{"model": "image classifier", "dataset": "simulated stained blood smears", "train_examples": 97500, "image_size": 32, "crop_scale_min": 1, "horizontal_flip": true, "targets": ["large cell", "small cells"], "num_classes": [7, 7], "arch": "resnet", "norm": "groupnorm", "hidden_act": "silu", "weight_standardization": false, "depths": [2, 5, 5], "kernel_size": 3, "stem": "single", "avg_pool_shortcut": true, "widths": [80, 112, 176], "label_smoothing": 0.1, "loss": "cross_entropy", "init": "xavier_uniform", "residual_init": "zero_last", "optimizer": "soap", "beta2": 0.95, "learning_rate": 0.0015, "beta1": 0.95, "shampoo_beta": 0.95, "eps": 1e-08, "precondition_frequency": 25, "max_precond_dim": 1536, "merge_dims": true, "one_sided": false, "adamw_lr_other_params": 0.0013, "max_grad_norm": 3.0, "adaptive_grad_clip": 0.1, "gradient_noise": 0.3, "max_steps": 5000, "batch_size": 256, "epochs": 13.1, "lr_schedule": "wsd", "decay_fraction": 0.3, "final_lr_fraction": 0.01, "warmup_steps": 250, "weight_decay": 0.4, "adamw_weight_decay_other_params": 0}
Rows from block 7, named by matrix and row number. Rows with one number belong to one channel. Each number is 128 + 32 x the weight over its row's rms, rounded and kept within 0 to 255. All counts start at 0. After the name is the row's rms in percent of the matrix's.
# convs0: first 3x3 conv, stride 2 (model.blocks.7.convs.0.weight, 176x112x3x3), inputs 0-22, a 3x3 kernel for each
# convs1: second 3x3 conv (model.blocks.7.convs.1.weight, 176x176x3x3, transposed), outputs 0-21, a 3x3 kernel for each
convs0.67 102 [128 158 106 147 132 104 153 157 149 126  54 157 106 107 154  66 126 140 176 147 149  99  52 112 182 144 159 138 112 163 137 129 150 154 134 127 155 133 113  79 179 155 155 132  25 133 123 177  98 187 153 154  81 109 113 223 171 102 137 118 168 122 154 154 151 129 112  93 148  81 167 132 151 159 167  87 183 162 128 102  69 138  95 124 168 101 169  89 149 126 121 135 119  95 126 156 127 140 113 138 122 172 130  49 151 135 155 129 176 125 142 150  93 163 177 165 124 137  82 160 141 166 115 145 130 176 143 105 115 127 139 129  72 113 155 152 137 161  55 109 178 132 141 110 128 148 127 196 116 117 173 174 128 165 141 114 165 139  99  68 138 111 107 112  93 116 108 129 188 116  92 144 180 226  82 177  97 184 107 111  87  87 125 107 129 112 107 113 117  99  64 142 170  96 132 138 115 123 108 109 146 133 133 228 149 119 125]
convs1.67 097 [ 85  94 133 127 108  99  60 172  99 114 143  94 123 122 147 125  86  94 135 131 155 170 149 115 113 149 165 134 169 109 188 147 146 125 107 157 107 196 152 105 139 176  92 184  95 128 149 137 154 106 151  69  84 187 133 111  76 177 158  77 129 144 131 178 139 101 106 102 114 173 151  67  90 159 144 151 190 136 111 134 143  91  63 117 154  76  90 108 182 150 153 125 148 121 144 135 200 136 204  56 125  92 109 117 140 180 125  92 152 108  94 133 171 133 134 166 153  98  98 169 122 156 112 112 141 142 159 152 162  90  79 141 132 120 163 139 176 132  97  73 118  91 124 134 154 116 146 113 160 138 127  56  90 131  98 109  64 120 131 140 102 128 179 151 159 126 173 172 111  76 122 131 141 124 130 122 143  46 117 123  99 144 168 128 140 155  99 148 183 122  80 122  96 121 133  81 159 145]
convs0.68 098 [106 118 158 135 116  81 120 115 150 132 105 194 127 153 104 116  94 121 165 170 163  73  74 162 138 130 169  86 118  77  79  90 151  95 176 150  58 152 111 114 144  95  94 199 112  69 151 202 146 113 126 138 103  88 151 144 182 166 101 180 157 141 129 145 151 156  98  82 144  99 120 141 127 149 107  85 128 116  84 132 154 165 167 137 200 107 125 158  93  80 113 100  85 129 114 119 128 129 111 165  81 115 152 128 101 184 102 125 105 136  94  97 114 113 130 190 164  75 130 158 130 102 106 111 153 124 110 113 134  75  74  76 106 142 159 122 151 141 146 133 139 128 132 148 128 139 168 194 107 134 115 113 110 135  78 135 159 117 122 115 144 152 138 118 181 128  91 123 194 131 150  87 194 154  70 131 166  96 147 121 146 116 115 106  90 129  71 134 172 158 126 124 118 132 111 169 146 129  63 136 171 141  72 136  73 116  89]
convs1.68 100 [131 171 229 116 116 178 122 118 159 161 131  93 104 100 122  91 135 130 157 153 103 157 169 117  67 170 168 101 117  73 114 162 168 105 120 166 151 168 145  73  89  92 129 144 171 158 177 150 125 141 136 119 126 135 113 102 126 145 104 156  90 149 104  91 147 140 134  63 108  90 141 148 142 147 149 178 191 143 167 102 179 135 154  82 157 153 111 174 111 111 152 165 109 143 143 128 154 159 130 160  92 100 140 151  94 128 123 178 135  59 143  68 142 106 133 126 162 155 151 154 112  92 125 104 130 108 168 163  81 164 118  91 141 147 150 155 158 115 154 140 125 124 102  83 192 175 118 102  92 144 144  66  90 140 137 150 136 117 117 151 174 115 171 157 129 105 142  83 168 106 107  78 147 134 156 148 140 130 104 127  99 131 135 125 137  76 112  89 109 101  93 119 119 163 178 114 102 101]
convs0.69 099 [ 99 116 129 131 120  54 145 124 162 130 111 107 192  82  62 125 143 119 168  93  74 186 161 169 152 106 100  90  70 157 138 127  81  60 102 151 104 163 203  97 107  23 132 122 144  97 158 106 202 182 122  83 145 184 161  98 139 123  59 163 112  74 133 129 181 141 104 102  71 186  69 199 106 166 160 141  88 129  72 176 117 135 178 138 147 166  82 136 137  83 114 202 116  80 129 140  99 112  91 138 135 146 150 153 144 108 140 119  52  80  81 122 162  97  91  91 105 148 148 145 165 104 120 150 119  95 102 155 127 114 135 137 132 140 126 125  74  68 151 149 137  94 125 129 148 122 105 214 178 136 103 121 152 142  62 134 158 112 118 117  96 135 114 179  91 126 116 179 121 135 134  97 133  96  82 134 163 123  97 156 138 135 132 112 119 105 124 104 173 113 105  49 132 145 143 119 142 151 109 153 147 151 155 141  80  77 148]
convs1.69 098 [105 171 139 150 151 143 101  88 107 116 149 105 100 164 116 104 111  95  81 139 159 207 141 108 173 143 119 157 123 212 163  93 108 146 134 142 157  88 114 164 136 140 124 177  92 119  75 168 164 168 177 146  61 121 150 103 141 121 128 154 153 157 116 167 103  96 106 120 205  67 113 153 131 144 161  90  50  94  79 142 127 125 152 132 120 116 162  72 138 131 172 160  92 161 140 112 115 183 170 110  97 104  77  96 106 110 163 120 130 132  94 143 122 123  59  89 182 126 133  79 129  69 117 108 103 110  93  92 201 199 169 136 141 155 139 156  82 148 142 117 144 115 123 129 102 135 148 155 114 117 160 141 106 170 176  93 125 132 155 123 102 131  94 112  93 101 123 181 133  72 130 137 149 204  95  84 120 101 165 159 143 115 137 112  85 132 107 183  96 167 148  99 142  96 123 194  92 114]
convs0.70 101 [118 155 141 161 143  88 170 118 111 108 155  78 103 145 104 154 111 177 133 104  74 167 165  92 119 107  71 173  75 120 163 126 121 120 110 147 137 140 154 105  59 151  88 161 148  93 133  77 180  81 144 135 114 190 115 122  88 136 139 165  88 112 139  65 136 143 169 118 163 102  98 216 165 162 104 148 144 175 107 165 134 156 122  67 130 164 111 103 120 159 135 153 122 135 119 105 145  95 155 144 104 147 114 144 136 107 118  82 167 129 141 129  91 142  92 157 116  91 185  69 145 167 202 196  49 139 132 109  88  94 119 123 147 168 119 111 124 169 196 119 135  86 147  99 114 158 132 119 141 160 206 138 101  92 152 128 162 100 133 126 169 103 157  78  95 144 142 100  56 158 134  54 113 119  78 114 145 133  67 138 115 142 115 153 121  98 166 121 163 175 118 214 129 140 109 161 134  97 228 125 185 150 102 103 109 139 173]
convs1.70 100 [119  87 139 138 107 175 152 140 111  80 177 101 116 130 165 129 188 163  49  26 153 128 149 160 113  95 163 138 181 184 168 135 131 147 106 114 130 179 104 118  72 145 163 130  74  66 109 102  98 167  78 128  78 151  61 130 116 110 120 129 147  93 106 136 118 119 134 112 130 155 112  57 124 110 121  84 114 111  76  83 117 123 123  47 151 101  98 119  33 178  80 202 119 116 117 130 152 144 154 138  48 130 129 133 136 172 105 100  80  89 120 190 104 123 152 116 148 157 181  74 152 120  82 148 180 112  96 167 166  87 120 146 100 114  93 168 100 172 124 165 172 113 116 191  53 120 128 132 119 108 191 129 101 168 120 124 189 111 131 150 110 145 140 142 151 104  87 107 182  71 116 115  96 130 151 106 112 205 104 113 115  83  99 153  97 162 133 178 161 125 151 111 176 150  92 137 174  95]
convs0.71 104 [102 132 187 141 154  60 143 117 102  94 139 144 142 166 172 159 153 160 141 152 130 107 176 106 153 156 123 200 118 143 136 153 137 152  77 206 169 158 119 161 131 137 141 111 143  84 118 103 173 122 144  89 166 169 127 117 157 125 121  88 141 114 108  73 113 138 193 133 133  68 120 161 140 103 120 113 150 146 147  96 134 101  76 124 135 127 180 164 151 192 174 105 123  74 125  92 108  96 122  90 102  89  69 170 114 104 128 155 132  73 158 128 130 139 138 137 161 113 178 137 128 127 118 114  47 113 125 106 121 112 151 153 102 120 129 175  92 167 142  83 144 141  70 162 123 148 162 116 157 109 197 145 141 138 147 113 124 152 151 113 125 141 140 161 164 162 159 127 110  88 110  66 113 132 193  92 159 113 104  62  90 116 118  86 188 104 110 143 164 124 124 136 139 153 113 127 136 166  94 109 124 114  80 109 146 124 157]
convs1.71 101 [118 157  81 105 128 102  72 137  58 124 132 143 106  75 124  59 160 112 110 171 141 117 131 120 118 108 150  79 124 173  73 152  67 115  96 111 112 132 134  66 103 183 147 104  90 132 138 151 188 108 138  86 164 147 116  94 128  82  96  67 111  80 146 136 138  86 127 170  83 167 137 117 129 140 145 114 123 153 147  81 144 163  78 142 100  51  85 113 196 138 152 130 120 139 132 130 163 145 128 143 130 133  79 123 167 144 152 140 228 131 179  90 150 174 146 140 104 140  93 105 103 132  98 178 157  58 104 180 141  86 100  88 135  69  93 132 114 109 132  80 150 113 133 120 164 127 127 171 138 144 128 123  76 132 112 121 106 136 101 101 126 104  82  34 118 160 141 163 147 164 104 138 144 138  79  98 166 125  83 131 107 104  50 122  87  80  92 139 125  96 128 113 128 146 113 117 154 164]
convs0.72 099 [148  96 140 130  96  90 132 144 171  74 210 109 106 223  98 148 147 156 143 159 178 113 125 101  40 122 154 129 170 136 130 185 111 140 156 145 161 127 161 155 161  91 173 117 110 108 174 106 132 118 105 117 120 190 119 213  93 120 123 126 123 142 136  83 170 123  84 106 162 151  65 119 129  94 138 114 142 188  75  94 111  97 120 143 113 141 156  49  85 118 123  83 111  82 158  79  89 143  99  99 148 115 182 117 117 113 127 173 139 132 182 176 148 133 201  92 128 156 118  87 184 174 179 121  77 134 160 188 134 102 167  69 114 127 166 122  76  88 140 108 165 236 111 107 101 123 180 103 154  72 173 151 112  55 160 144 170 115 145 104  97 115 136 134 161 125  85 137 121 157 124  83 161 157 180 113 150  91 125  79 122 115  72 156 129 102 103  73 122 128  96  45 114  84 153 133  83 214 136 205 111 134 137  92 158 115 136]
convs1.72 103 [120 118 101 154 131  72 145  93 129 119 135 111  75 134 106 147 128 126 184 114 148 115 157 120  87 166 111 135 121 136 147  99  81 107  87 137 114 176 116 122 154 106 127  91  98 147 149  85 103  61 135 123 133 128 107 191 107 197 120 156 161 161 177 142 134 170  98 173 104 156  83 116 104 136 125 123 170 161  81  76 116 161 204  66 102  99 102 122 115 116 137 114 144 172 135  11 165 114 170 138  81 160 180 143 112 225 106 107 143 139 153 110 111 164 127 175  80 109  84 140 127 133 135 138 147 134 167 168 140 106 130 127 171 196 178  87  68  93 122 133 135 121 104 120  90 150 157 159 179 125 115 168 163 133  88 136 119 115  64 178 105 152 156 106 152 146 177 132 172 155 110  79 157  87 119 176 110 150 108 134  83 154 145 157 124 154 132 153  94 124 144 133 124 172 190 103  85  97]
convs0.73 101 [158 127 125  95 166  74 162 137  99 165 121 140 134 155 110 135 166 118 149  93 224 159 112 144  69 149 118 144 118 131 127 151 136 129  80 198 128 135 127 131 144 134  88 114 135 149 141 134 151 135 105 125  97 121 140  55 145 118  90 182 102 139 223 134 117  81 118 158  73 132 141 145 169 135 130 123 147 177 155 135 112 141 163 151 148  49 117 130 136 132 177 134 150  73  83  67 153 105 118 102  81 160 178  84 167 167 135 143 133 167 135 148 118 164  82 123  88 169 136 127 204 123 117 176 125 108 100 161 133 144 113 100 145 159 106 157 136 135 108 131 110 153  91 134  40 109 187  81  73 159 146 201 123  83 154 134 107 139 171  84 156 113  92  58  82 123 106 130  86 140 151 137 143  79 128 168 124 107 158 135 135 144  75 143 130 122 121 189 110 120 158 140 103 151 116 132 119 127 103 101 150 155 157 155 164 148 186]
convs1.73 100 [166 214 185 164 139 103  72 147 150  71 144  97 119 137 133 149 133 168 141 100 128  92 174  95 138  70 141 129 194 109 148 163 109  89 189 156  85 169 174  81 154 142 165  87 116  82 153 153 151  92 117 122 141 149 114  96 131 182 138 140 141 112 145 215  96 153 185 103 113 135  73  99 122 162  88 169 163 109 154 137 127 115 147 139 143 167 119 155 134 169 128 103 140  91 145 153 164 172  88 207 162 140 155 129 136 125 144  99 112  90  74 142 142 125 143  60 106 103 134  79 176 136 134 180 111 114  70 135 172 150  89 145 176 131 163 173 160 108  82  86 121 107 122  93  99 129 132 121 141 144 140  89 196 167 156 150 146 132 127 158 116 119 161 109  95 123  82 142 112  97  89 115 119  85  43 182 100 155 130  89 134 124 145 140  67 129 130 139 168 100 108 147 124 168 207  91  90 124]
convs0.74 102 [106  84 156 158 114 133 114 167 122 140 134 116 125 170 176 179 135 146 147 105 189 135 141 155 166 118 100 136 125  96 111 139 144  81 135 154 150 110 101 153 130 160  49 114 127  93 119 136  64  80  78  87  88  76 108 129 117 135 157 161  90  41 147  93 162 115 121 118 143 111 149  62 104 136  81 163 186 132 113 153 141 100 113 118 162 176 141 118 143 137  97 136  82 147 119 136 143 127 104 188 144 161 105 115 135 144 138 160 132 128  77 135  85  99 107 114 161 156 171 165 146  88 133 128 195 178 128 149 162  61 102 149 136 172 111 194 116  96 192  75 136 149 128 109 170 120 142  52 156 152 100 114 121 108  81 112 140  85 130 120  99 115 141 173  97 178 107 135 132 178 126 122 150 180 137  31 156 158 127 135 157 121 178  93 184 152  85 114 148 150 104 150 132 120 150 156 167 115  85 191 117 142 197 168  73 133 151]
convs1.74 100 [157 117 102 120 145 183 200 112 113 138 109 109  96 118 100  92 104 105 170 129 106 168 100 103 144 108 164 140 112 145  84 101 123 121 129 140 101 134 136  87 143 109 164 183 142 149 126 130 143 110 121 130  93 101 161  71 139 100 120 221 126 140 195 143  94 128 136 131 130 107 172 134 117 134 125 144  94 111 139 156 153 108 112 129 170 138 147 143 102 129  82 155 114 156 140 125 146 158 110 119 171 177 204 129  82 156 109  65 171 205 155 193  99  56 159 166 137  96 105  56 163 100 142 142  82 140 200 155  93 126 137 108  44 110 135 143  78 140 121 159 124  76 143 109 155 132 112 146 141 138 121 154 155 128 174 128 138 130 138 123 156 117 156 104 131  83 163 134 137 141 150 126 111 162 114 147 107 116 130 132 172 114  78 143 115 118 132 125  93  99 115 136  97 192 159  86 110 133]
convs0.75 100 [148 137 108 125 114 145 129  88  95 152 146 109 140 120 146 104  98 169  91 129 101 138 141 125 101  95 178 109 166 105 144 114 127 149 188 148 137 156 113 131 138 177 168 132  76 128  86 191  92  81 136 139 170  86  90 180 123 186 112 125 150 130 185 177 223 102 129 106 128 162 113 144 139  61 150  84  75  99 107  37 146 123 127 132 101 113 132 137  64 124 148 158 147 149 122 114 142 133 156 154 138  84 151 115 179 149  88 137 147 155 190 133 150 103  68 166 117  97 157 173  85 137 136 155  95 130 173 141 106 183 134 155 156 193 114 161 155 110 156  83 130 102 142 137 105 141 138 184 130 184 181 170 141 211  74 131 144 116 111  99 106 128 171 149 135  75  96 135 113 134 121  63 152 135 122 132 146 107 148 133 103 153 131 147 216 136  81 127 117 140 190 125 112 160  66  84 132 168 101 123 156  92 175 121 137 141 128]
convs1.75 097 [ 55 181  99 105 163 197 111 134 176 141  91 110  79  64 118  95 101 125 113 119  61  94 104 100  51 149 112 111 109  66  79 140 126 125 104  85  94 165 209 160 127  50  53 160 128 145 127 168 123 163 164  66 122 128  95 178 141 124  62 181 159 138 138 138  77  84 179 137 115 108 169  97  81 103 119 127 106 174 103 124 103 102 175 125 175 107 100 169  97 126 145 146 129  94  90 144  59 145 126 144 117  50  99 139 176 131 120 173  74 115 135 154 206 129 149 121 103 115 106 103 111 101 112 150 136 103 176 100 167 132 100 157  66 130 147 100 136 127  69 142  92  98 102  81 104 112  91 153 146 149 114 178 168 136 149  68 146 120  96 122 100 120 110  96 150  98 164 151 128 120  98 169 138 124 114 145 121 108 136 121 157 101 111  78 106 110 145 124 159  63 105 118 140 152 141 117 111 170]
convs0.76 101 [133 145 189 130 117 157 105 141 127 100 122  86 137 162 123 115 146 125  69  69 150 123 164 123 116  99 145  92  80 139 160 107  93 110  95  99 139 131  74 141 117 113 143 109 110 122 115 106 106 133 161  98  94 104 159  78 161 112 100 163 138 112 106 163 134  86  85  88 142 130 186 165 156 120 124 156 135 174 193  83 128  79 153 160 166 208 177 187 158 147 106 122 135 167 102 104 142  97 134 152 119 128 133  73 131 177 101 168 115  89 118  82  98 139 181 114  87 100 155 185 218 131 183 156 105 157 112 102  99 120 110 127 103 115 138 144 109 152  94 166 122 130  93  86 120 139 168 114 119 132 107 112  68 136 146 125 146 131 118 126 200 174 100 121 135 100 128 152 126 174 160 149 130 113  52 158 160 105  91 141  61 112 143 168 148 107  36  68 126  84 107 136 131  70  73 126 192  74 135 135 187 181 122 125 181 165 128]
convs1.76 102 [134 106 180 149 132 172 158 129 102 112  58 110 135 136 105 115 109 136  97 154 149 138 119 124 127  88 141 175 119 171 138  89  93 153 166 124  90 148  99 138 131 170 213 151 163 150 124 162 151 143  73 104 124 109 119 120 131 156 117 175 124 165 111 150 134  90 171 163  76 165 145 141 145 156  80 122 141 102 123 121 106 110 150  95 128  73 119 159 105 120 104  98 103 133 122 119 192 182 140  91  97 158  84 176 117 121 115 171 126 142 144 117 118 146  96 137 116 150 130  78 136 109  94 163 172 154 128 159 150 109 183 102 129 116 151 173 166  52  84 140 146  77 128  99  61  90 100  62 150  86 113 147 133 167 137 132 164  34 141 165 178 109 123  97  92 113 153  95 128 115 104  83 114  72 125 157 114 154 168  82 161 133  74 123 117 119  80 157 126 166 170 166 125  88 124 118 106  91]
convs0.77 100 [128 119 171 147 131 125  90  96  94 184 129  99  74 133  32 156  85 162  99  98  36  61 122 101 172 139  86 148 169 124 110  93 123 111 179 156 154 128  99 168  99  91 102  70 155 102 124 170 102 128 136 121 131 151 174 133 131 165 134 123 121 123 178 139  92 156 141  98  99 169 153 139 142 139 122  87 155 164 107 143 128  92 158  94 111 106 116 142 127 152 131 100  72 143 126  80  94 209 142 113 117 137 128 133 123 124 165 151 100 145 110 118 165  88  86  98 101 149 159 121 122 116 135 151  99 160 176 143 157  88 152 175 158 155 143  82 158 161 147 104 168  94 146 115 130 156 180 115 100 112 155 125 101 128 115 138 113 128 124 128  96 168 120  96 106 155 157 154  86 139 131  71 167 127 158 124 136 164 143 119 152 178  75 160  92 110 116 182 173 127 160 135 122 113  97  89 168  91 154 153 172 154 129  67 124 142 150]
convs1.77 102 [182 139 155 105  92  97 127 131 135 136 135 121 100 147 135 109 167 142 148 134  77 145 136 116 145 113 108 186 147 141 115 132 140  67 160 151 101 151 126 166 126 115 105 137 169  75 150 124  66 186  94 123 140 107 146 143 111 184 153 140 168 141 134 134  95 166 104 136 133 154 122 128 133 128 170 126 108 137  96  74 158 156  94 160 125 135 111 129 112  95 122 140 110  65  50  98 104 114  93 156 205 143 121  97 111  61 152 166 108 179 147 152 108 105  92 136 128 172 145 106  95 118 101 141 120 133  89 117 158 199 115 146 115  68 191 113 121 114 154  64 145 199 154 130 122  89 117 130 159 126 178 110 126 107  85 132 105 153 145 101 114 104  85 130  91 144 109 174 165 102 109 188 103 150 114 185 145 138 132 126 185 143  95 191 106 172 164 127 131 129  59 108  87 119 114  82 146 115]
convs0.78 098 [113 146 103  55 186 100 107 159 113 174 113 153  93 119 142 114 146 129 123  92 136  65 147 160 125 123 121 124 112  96 142 101 108 157  82 156  99 152 150 111 206 110 108  72 119 156 144 103 181 110 103 168 100 164  88 202 164 144 136 133 102 127 136 113 164 119 131 135 119 129 182 191 117 141 144 112 127  94 152 172 114  19 144 109 161 143 102 176 105 176  99  91 139  98 116  95 127 123 141 160 152 124  99 151 165 103 174 100 112  77 139  87 140 106  82 151 157  86 117 110  91 134  97 120  69  95  91 118 127 155 140 157 100  73 141 135  76 107 150 125 139 116 137 154 124 110  92 147 105 164 124 138 177 109 145  84 176 165 113 145 108  88 132 123  71  69  81 126 125 131 120  69 126 123 114 105 166 134  84  91 112  84  71  95 114 126 174 113  91 115  99 119 125 159  90 113 130 163  92 136 100  62 101  95  85 147 119]
convs1.78 100 [102 165 123 116  76 198 106  50 126 211 115 112 138 156 142 112 130 218 107 148 102 130 185 137 161  87 116 148 150  59 100 151  87 142  77 142  97 122 132 120 135 135 135 187 115 107 154 122 173 145 121 168 152 155 156 137  87 118 184  90 103 130 154  99 111 110 145 104 153 146 109 210 128 115 110 162 102 104 189 115 161 134 107 152  89 128 113 132 171 130  68 168 116 156  65 107 101 157 137  73  97 128 119  92 132 142 136 159 147  80 155  93 146 143 163 179 190 152 167 110 183  98 147 144 126 138  76 123 168 153 163 124 115 130 108 126 149 144 127  62  50 134 153 127 104  65 118 164  84 110 126 120 123 120 119 111 144 132  81  92 142 153 194  93 119 201 138 169  91 112 154 154 131 153  74 122  90 165 186 105 171 181 137 115  87 109  78 159 104 119 134 141  89 127  99 121 129 120]
convs0.79 100 [129 125 133 191 147 101 121 200 139  81 125  70  45 137 137 117 133 155 102 155 158 146 168 187 120 148 148  97 121 121 174 134 169 115 102 115 120 134  96 113  99 130 148  82 103  91  98 111 142 139  59 145 155 111  61 144  96 112 157 108 219 168 138 128 131 140  96 103  89 167 161 114 133  80 156 104 163 111 103 161 129 108 144  94 137 104 104 141 130 100  89 144 109 128  80 148 108 141 126  78 127 130 123 115 110  81 111 127 118 169 121 125 151  82 193 143 199 130 135 112 113 100 165  57 212  94 139  91 100 119 106 152 186 140 142 109 156  80  96  99  67 102  74  97 175 144 104 135 168 134 118  96 143 140  82  85 164 168  98 182 173 123 139 120  74 101 150 130 121  99  71  91  99 113  67  88 114 130 148 144 143 113 120 102 134 175  89  77  89 165 101 115 110 172  57 113 117 163  96 156 127 103 139 115 139 104 141]
convs1.79 100 [152 157 128 120 110 156  59 157  83  93 147 151  58 146 162 123  62 201 142 135 159 198 157  90 153 186 130  90 142 124  90 136 162 121 124 149 157 155  75 179 140 110 174 108 118 144 149 153 160 191 120 128 130 113 172 106 115  82 133  92 140 189 121 179  75 125 128 134 100 123 128 125 132 137 161 115 120 119 131 162 113 103 119  37 139 120 103 121 152  90 105 121  93 103 137 163 142 161 163  84 120  84  93 173 139 129 160 103 112  63 150 150 148 114 121 122 107 101 141 138 153 100  98 130  76  93 121 107  76 138 159 148  86 130 133 112 174  95  40 110  99  96 169 161  97 119 138 134 135 112 130 178 137 150 108 143 141 170 158 159  92 140 117 153 106 108 121 144  93 142 172  84 157  97 133 124 164 150 109  85 165 152 148 126 105  41  92 182 188 121 165 118 126 166  71  84 129 137]
convs0.80 100 [ 69 136 162 162 135 108  91  84  85  59 128  68 116 144 117 163 230 185 142 122 200 155 113 120 173 106 154 119 155  62  76 126 166 123 143  92  85 171 104 120  77 117 123 129 129  64  94 119  48 154 126 111 123 134 106 174 129 117 102 119 161 142 117  65 224  80 132 123 116 150  90 100 139 133  83  80 128 152 131 158 110 178  93 120  82 135  96 163 132 154 102 148  77 130 110 120 113 140 124 106 116 167  62 110 106 137 124 146 153 156 130 120  90  73 164 123 157  74 134 182 164 131 153 136 147 121 172 127 145 102  97 146 127 170 127 164 114  87 182 134 119 101 155 107  87  92 120 132 170 163 124  96 164 144  66 130 103 138 175  98 167 111 197 111 110 123 124 109 166 142 120 189 180 111 197  60  95 151 125 124 116 120 109 150  98 107 127 150 124  97 148  96 136 140  85 104  26 122 125 127 130  79 114 114 154  94 101]
convs1.80 097 [128 110  94 102 118  97 130 128 122 115  88 145  98  83  80 172 113  74 131 146 115 162 125  90 123 114 135 210 158  83 119  67  96 121 168  94 142 135 146 139  87 100 105 182 151 110 152 118 158 151 126 152 171 121  99 122 132 116 132 113 119 125 157 118 179 145 126 151 132 142 150 122 152 128  40 164 139  80 143  99  97  93 146 132 127 201  87 125 146  73 168 179 163 138 142  95  45  84 161 136 108 164 131 147 139 162 120 112 135 103 114 139  84 102 135 100 162 100 124 176 164  89 135 113 188 165 153 151  87 153 148 159 129 147 129 150 154 142  61 164 135 142  92 175  81 118 102 113 142 139 110 151 178 126 125 105 100 162  72 101  97  85 129  93 142 148 143 154 118 124 184  99 118  85 122 176 119  94  69 168 150 144 101 123 151 104 109 155 116 113 125 107 170 154 125 126  90 119]
convs0.81 098 [152  90 122 210 195 100 172 123 135 133 119 164 153 135 163 101 116 119 115 120 128 147 226 203 187 177 132 114 185 132  70 182 140 165 172 165 119  89 138 135  77 140 152 105 133 141 134 115 149 139 104  95  89 106 154 161 162 113 182 110 145 137 148 128 130 114 110  94 102 128 135 148 122 155 128 117 178 126 129 127  87 157 141 116  27 122 139  75 133 143  96  47 145 149 143 122 111 126 136 106 105 117 107 110  58 131 110 163  72 146 144 150 128  81 173  78 162 161 121 102 160 148  69 163 148 170 122 164 167 110  96 147 108 106 158 138 154 215 135 151 129 108 221  98 133 102 166 148 154 174  66 101 129 141  66 171  97 133 130 141 145 180 129 109 160 152 107 117 141 136 153 118 134 168 131 138 134 112 160  91 125 177 111 135 153 107 152 150  89 163 127 107 149 105  70 114 145 151  88 126 134 142 165  99 132 108  92]
convs1.81 101 [148 146 208  73 129 150  97 107 127 105 124 167 141 105 174 111 106 108 140 128 103 114 104  68  92  69 110  73 194 157  98 103 156  88  93 124 131 122 162 123 147 140  92 128  88 130 118 141 123 164 106 168 106 135 195  88 120 134 146 127 128  85 155 119 115 144 150 137  89 108 145 132 119 124 177 149 121  84 173  96 150  79 169 133 151 157 175 155 143  85 152  90 112 154 153  95 132 118 129 146  52 107 136 173 147 127 142 167  91 119  97 107 144 147 119  25  95 138 125 165 173 121 151 147 124 143 147 155 137 190  85 143  78 148 125 156 147  81 127 102 122 115 136 188 129 126 101 134 100 181 143 116 156 125  70  69 139 127 146 125  89 158 133 134  78 121  91 133 102 145  53 101 117 127 133  80 139 166 116  83 114 182 104 115 153 207 100 151 157  71 128 108 134 150 135  95  92 197]
convs0.82 100 [ 57 104 106  78 168 119 177 142 187 112 168 129 104 125 112 181 150 156 138 156 113 126 144 123  78 105 125 144 147 141 147  97 133 211 122 199 132 129 117 197 135 141 119 109 144 146 135 175 109 152 104 127 189 158 126 119 158 104 189 142 120 202 152  80 137 134 129 121  45  75  67 109  99 155 103 107 109 163 107 113 122 172 103 151 127 106 178 138 182 128 156 176  95 200 131 143 164 148  93 109 140  77 212 100 136  88 104  89 148 105  99 131 161 130 144  87 117  97 141  97 115 129 115 132 120 107 123  87  70 106 113 116 175 132 164 105 166 143 152 166 144 122  45 127 113 137 195  83 141 106  88 165 147 121 131 138 141 205 140 114 111 118 169 127 124 174 117 166 148 118  97 153 147 146 132 111 142 165 110 127 130 103  96 101  52 122 144 167 106 142 159 180  52  74 109 115 124 152 153 110 130 111  96 169  36 127 109]
convs1.82 103 [ 94 105 102 153 131 132 172  98 133 102 165 182  87 119 182 177 106 115  83 146 154 114 144 138  88 149  88 105 160 189 169  54 117 166 114 154 108  68 118  70 109 113 114 154 141 116 127 143 128 146  80 131 169 133 116 154 113 174 100 171  70 133 118 202 134 194 170 101 109 117  90 122 133 133 123 112 159 174 178 170 113 104 102 175 131 128 114  97 154 158  62 164  74 184  92 125 132 127 136 133 149 102 208 110 125 132 168 125 103  74 142 133 100  79 113 185 151 160 108 121 118 132 101 151 186 113 141 129 142 111 171 142 180 186 123 146 126 128 146 124 128 127 140 132 106 122 116 139 126 139  83 115  82 160 167 140 112 115 107  71  94 181 136 124 127 139 118 125 140 122 113 137  94  73 106  68 102 128 117 160 108 161  89 148 138 146  94 144 105 171 130 137 123 130 151  98 148 191]
convs0.83 098 [103  82 137 101  92 137  84 155 105 134 132 137 122 163 149 108 159 118 132  98  69 101 154 111  85 138 108 112 107 107  97 147 103 189 146 140 126  95 136 147 128 120 105 132 143 161  84 173 109 115  79 126 169 134 140 104 152 106 150 149 143 159  78  75 119  86 113 148  83 179 124 166 105  92 109 138 104  96  74 169 113 101 117 190 122 173 121  87 159 136 161 104 206  87 146 116 103 125  87 168 124  53  72 139 149 141 122 144 132 107 138 109  77  69  56  97  48 161 140 161 157 124 153 111  83 153 129  91 127 143 155 150 190 150 113  98 168 119 166  96 101 140  98 160 145 145  85 190 122 150 102 183  98 145 183 125 135 128 120 125  96 109 175 123 101  92 109 121  82 118 118 136 151 116 133 133 118  96 160 138 202 145 129 105 171  69 172 114 104 116 135 124 116  79 106 183 131 120 125 129 140 113  91  52 144 102 112]
convs1.83 097 [131 150 160 124 116 101 138 180 115  87 113 150 140 132 137 139 131 109  97 137 121 167 180 208 125 175 145 166  79 107 158  96 161 146 144 135 106 126  89 161 136 113 111 142  43 163 105 167 148 114  99 163 163 104  78 161 151 160 118 145 157 114 153  87 103 118 112 130 105 128 140 197 172 116 124 149 124 137 108 144 149 145 132 144  91  92 114 163 160 140 139  68 122 117 151  93 147 171 152 167 132  94  62 154 124 127 199 110 114 168 102 160 169 157 116  97  88  64 103 101  83  99  85 145 141 112 115 128 125 102 177 128 100 111  96  92 108 116 175 142  79 178 113 127 161 124 151 155 153  94 152 107 162 113 165 168 133 109 112 119 148 166  99 105 157 135 189 135 114 129 179 165 132 134 129 132 138 115 119 102 126 119  89 172 139 105  82 127 130 137 113 179 133 120 121 150  76 108]